A small self-supervised image encoder, trained from scratch.
Model: 1.53M parameters, 32-pixel images, arch densenet, norm batchnorm, activation mish, depths [4, 7, 7].
Training: soap at rate 0.0021, 10700 steps.
Data: trained on fractals drawn by 1,000 iterated function systems, in grey, 147500 training examples, 18.6 epochs.
Rows from block 5 of a small self-supervised image encoder, named by matrix and row number. Rows with one number belong to one channel. Each number is 128 + 24 x the weight over its row's rms, rounded and kept within 0 to 255. All counts start at 0. Numbers have three digits each.
After each channel's rows are labels from the 100 images, of 14848, where the channel reaches its highest value: "responds to" is what is common among them. Only what is clearly more common there than usual is listed. The data: fractals drawn by 1,000 iterated function systems, in grey. In brackets: how many of the 100.
# conv1: bottleneck pointwise conv (model.blocks.6.conv1.weight, 96x104x1x1), inputs 0-103
# conv2: growth 3x3 conv (model.blocks.6.conv2.weight, 24x96x3x3, transposed), outputs 0-23, a 3x3 kernel for each

conv1.82:132064134097101130155149118129123111133129130107106138145152134117104149116138099160154118110133123105126159119129140111101196118113070139107139089114135114109092146145127117159176128102122128154125138165142144094115165143115102149136121143133101104153095094152123149139083064144110159152119082146101155118130164
conv2.82:142137097090056139121125116129138104162111130132140131128122123139135152125123147135126131140124085132106127131153109140170143120155156108105096156103128114112125138135116128129165128158170134187147155167114157131109116121141103151126113111106184188163143098149128073127116179123100138118152146141104135118123113128142113104163099150116083132132146125122078105159088120154130118132125151148085106096068138139135121163133175128144135144131135121141147154103146119103088115117123142136101137121149137114141127151171143132143135141107138068137169116133129058140140141160097176089131203125117102113139094094115076120153155157118104144113093117130132121
responds to: sparse (60); two maps (56)

conv1.26:148129172168197152076110124127109153142141124118112097082137101175149101101140137097105128126143158165125127137135173140122120153138117117143093133155136119130132140130136097143118141134081122122103126092112118136099119156132108109135135067120115115130147143112123121087134116167091151117157166074151100117090105
conv2.26:122153122170113140133151115141119114179101075147109113105151134078065166107110165134142129123124146138149146148120136105118124126169157143132135102200102103178101113137120123132168127179168130146105172124146134120132100114108077116074090111093130149123110121162137108131132148115133148124122142116124117124122092118132108123145146127163129147105148108143196109165116174134083134108138139121160122090140126137072127126128107128165141120148144134153120136125127122112086171134166129142130117147118155114170142123136117140133105131138106151108165159177127107146167149144129139161113172093097098096093107122121091125125175112108129153100105151096133135
responds to: dark on light (89)

conv1.33:084142147167142103108127104131134133124105155110098097114075142100168105093148083116125136129126114125112113117134118119095128137102116099130123120121121128116122101159116108150124093125169118106121125101103126117132119132133125083110136098093155109090141126110116122133142151217143119072175203135122140119104128
conv2.33:164087143181091157155118087118141123165089085096088135169087115131125132120079125092142147064137116115116125151089114124157149098153104171149116149093148132104116130134139086142134109137127162135123131162107132116134109106129144121104113145107107103139152134103162118136164108079166149161132154106135127132143109122096151118114162063123146110139131106153107137145135139133116120099110143115133118110120133132123102157121148152148125113145113130128115129140136131140122088150144120134110109107127067155171090132077123113137118097100141139126137134150133159119113141097124086136104127080132117177113096098121186114128105088104134104052115163126171126
responds to: dark on light (83)

conv1.62:114171107115089143096154123119167150117112130125141099122133153113132105135115108140113096101096102116108186130155154154116117088141124118155146113122080109112130111154125132123115097092155142100137160118199132125157145115087132128093090117132104131160121110147140124115136122138113143108220123134141146137162163
conv2.62:131127095160133111114155127108174132165119139120168133156128115152139129143127134122129137082146157115147150150106110077182150101140133146180120138173119147067120144154145099121099126126122104110124155127142099115126133140127106083093117123146115123127095140130133132135117125126122104103131120123133126141171107137108151094122141127136143150134122122105187111140119168145128091132156157122110165139154139100129104112142114113167108143116134135130130122115136115136114147139128124143131108171118115150116127075125164088146085093131153046107097142097136189105103150113165091161098180099172064157138099129121064131121163124145139136123119181165124131
responds to: dark on light (79); dense (26)

conv1.78:140142087135127090168144078155121120126092132128127146193103173101119159117123116073125137182110101159124131126142091118131143151089101132122141120123090131119111137108119172150132132114118135149119139169124166126162122097145122090160108146071092107138141122143157136140131119141100098124144096156139083138140130
conv2.78:157136099122161142161112131079096140139127128133151138152121140157156112129107117121127135131158125114098092104110148123118105124127164162129109152085117083131141129123132147151096148108145152177107124112149125093142121102135106124145138135176110171200129110136119150150155176113116147134128102162109113170128118117108150154091099121109154131124158125072122139097115145115114145134117144114118127138130092138153132134088142153126146138138125137124139123109141181125071126147135169120122123138110133141111154085108147125131138139117108069142129075124160119071121162101096119151142035137177166104121096126133119080144095112104176124135109164147100137
responds to: dense (44)

conv1.11:104124082130078110138155119138175131130137101132124109162108143157134136104112117095137110122125127094073120116158142120108149114086155128121110119134142121097135134121128111083068099159108115139131130125160135114153139130062119155115116113176111132094142131117188117096111148114125141099183119097119158104091134
conv2.11:116134136171125117124165083132123085150167088098165121151117113139135130140125121117093146130110193150071127120119109097141198135138128138189133116108131083091146124124120163114163144134132152159094151126112097123135121116152132118091135129128099105120099157150134170162144124103135131125165121153101118158116116179124153128136172133120116140128113114106169106167126144119110130114152106080130184089113136125127132118123127110159119128104129125120131129120145142115127171091159150157122155105100163109106152149129146121127144133120131155142108140107118150121120114099109111144112197057113131128119144157143123104106158101155107112126058173134092094
responds to: dark on light (100); dense (30)

conv1.64:093122151143115129139151119127129111142093131144088173162133127113153103140088125145125111178144097134099132142080105095121134147101090147109121170103076134166113105128145116108100136112098125111133151156103124104150171127136136128131110142134132125158108137180146102134084086117077132106110102165126123078110159
conv2.64:117122127089114154121138117132132112133137120094125104116151111078162132159110141119129106122152133106120160115086109083151131096165144115153147121125136102112098161181122099155098134141101149116128140130142142148140128111131111097148118152156149210133156127113101129096120156139156170134132096105176133139101181093124134112142136127095109098129128133138148139069111056148099106154077141114102106163141137149125145162100115103161145162120130140137148125140122095147164157148164164143176126126116138151143132119119131183126120072091118069101096118129112121116143129153138170092137072114109141140107121128112111150134133135123157122117121146173140099
responds to: dense (34)

conv1.87:159144161143123127149147123127138117130151157128165107138212127111096144157091108121126134125107115073116134078131163153119124103120146133120134132119115146125127136117144171095126165107118183141128112120138132171093111143159114083134146133178085116111106125148095119094155118136109141072137143114159109115143153
conv2.87:104111131119085094113097138085147121139125154141123125112096135135160163141134107131142134117126115136135128045192159089081157133121142111112107117137143102136152146191141097163194095082105148095116124125150148154149122118130120093106139162122127076134101123119145168140147090133082125133107149132136130118077104165119102111142119120123128105096167132079143126095102113106080094150103146113080177140139149123161121146126150137109130099146121135106134134134123161118131118106148099145129131134129134165130132149121108125129141142139128083122161118136151092138154087112126171132141099088133096117115134155147073130137133106145151110085133168107141119
responds to: dark on light (100)

conv1.68:123131143138120088115093132132123112124150143118136153155073164123117180124155114097129123097117128176090166140154147097154102169129114111122165059085151134126115136138159082130134145138139164160111086123097120140112122114101152104116149132086155162121118112085141134127115153125139098107125137119092164117108143
conv2.68:111139127163092161128170105123112103114117134138130113129072176135132158100126121144130128138115101111127125154095079139145126130105158137118149151058145156143134097098130117093126125174115173190152109070140139140127112130124153166148122139162142162131141125104122094140157095136146092136125143169169143145137112153132113136137167149149054124156095140123132150126115102140127136099090125132143114112115125183122166114122104137160168121139121130113138133111131142149138117155148095152138097134091072158122098185122172137141094084118165126166144144132145087123126140164121109140137156085144109147121114116175092146132149150111130107149134144145128153
responds to: dark on light (75)

conv1.89:148121169143099150046150178134153183109112099140153135086145127110151118103128105157146129138141109124136154102128139080134112124123175143134131105121131139138138105114123083106135106121166128119119093168099143098161161112125155149117105134128114100170130078095130157169126143118149118127127130158142165119115144
conv2.89:121133148113132163083141122120124156101134140129099135139143132134133155103113144146169094148138100139157089125099137128151115100163135100145122122150152114163097121117185128115128120084111095179121108123095136155162165136108122088121147157131141100116125122144120131110125159131136121161160124174148118128127175075134122178128111158139100120147144140121143122129084135164112177104164108139159155097157097136130149145166113112091130137124090137119121113126101161152150131094149121179132121144115134097095139151172144163115119066159173141154107091106113149135147155082119143152151200083102121116128129131116107124160107129138157165093169115127119120
responds to: sparse (72); two maps (69)

conv1.35:135135131120126169169112116126084139131125154153094133124105152116094124143079122121101114107106106145107135102151151158138096117130143131088163155101159133191149122119123138160123138136124140135128131120131105161156128107142101142182107110119106183186135109175101156136086127104186129125145153090125151117138139
conv2.35:138144147060124091194140124098166119100134130113121161202111121134163078138122179116133147128137106130120128127149140150104168114154111134200113139089136140064125115142111110175078121128100097125125121158153133109132112124118128140157116142139136117153133125144069097102112120101155135154150096125099123100130082146105114099084136114126129123094170106130151126128169102128120145155144104120132099144108151075123103101167102133167125130112123108138142140129132144089149149150127093149102101136102095163127088113086117132122161175151123127122129162100106108108115147139118150136103119131122165123111135087124150152101129125146130124159104105139132150
responds to: dense (38)

conv1.94:106128123156090120135158131168126132127151112138148089118123107163130123149100098111138123104117128133121126140178109118093141136141140125123101093147083135100147178083174131131122139128112120164116135129165138130139099129148162102142079125101133147151094128143095086090058133142078093126170110145096144116125111
conv2.94:097121100139147158092160091101094148141113123135110138121103142170139132146105132106148112108138137122129125174098077109134144072173145106119093141132137147126132116079117161151141147129137126202107104129104119171111118080126064105102131158135112117110129152136151181121145162141087148092129167138159077168114119130122143134151133156142099133139156133148112148132128147122147126135135130134138175134098086159171161143125123136079164137143127129118115118140128135154123129103125131171118110147107104158127126142137178153144127168119114106114098094119103153141142113129130082153119180096148088128153105148129100169171129141078103105099137135108121130
responds to: two maps (69); sparse (65)

conv1.92:155089116155158096126098127169147143099141141108141146090096113144090122145151077098094172133108151153138112127126133123175144166119082151141115142108166122132109154092140121133085113151131130114132150128120100110125173157111106109119127084162135077129153099110138119154152154150121147114137101116121169095151151
conv2.92:142137132200084177119164107139140121181142104130115152149116170149117118149116144114133135113125151143104125180112117062157154145107115101143121099114104123107123104138110162163164125120144116128109154147171154149150131139144123129122153153169119146153170128155087108111119097091139146147123108104112115142115151112138143130144152168122131123153104142149147118131112114124105132080130095147126143103150125115108154138132111166145135111110125105162112103131119105134131118107125092131095145099105128168163140141105104149100106131118112144130143169158150142102144173128092183078104171106111146137162176117115098132114161123163141174111076178154133176
responds to: sparse (78); two maps (76)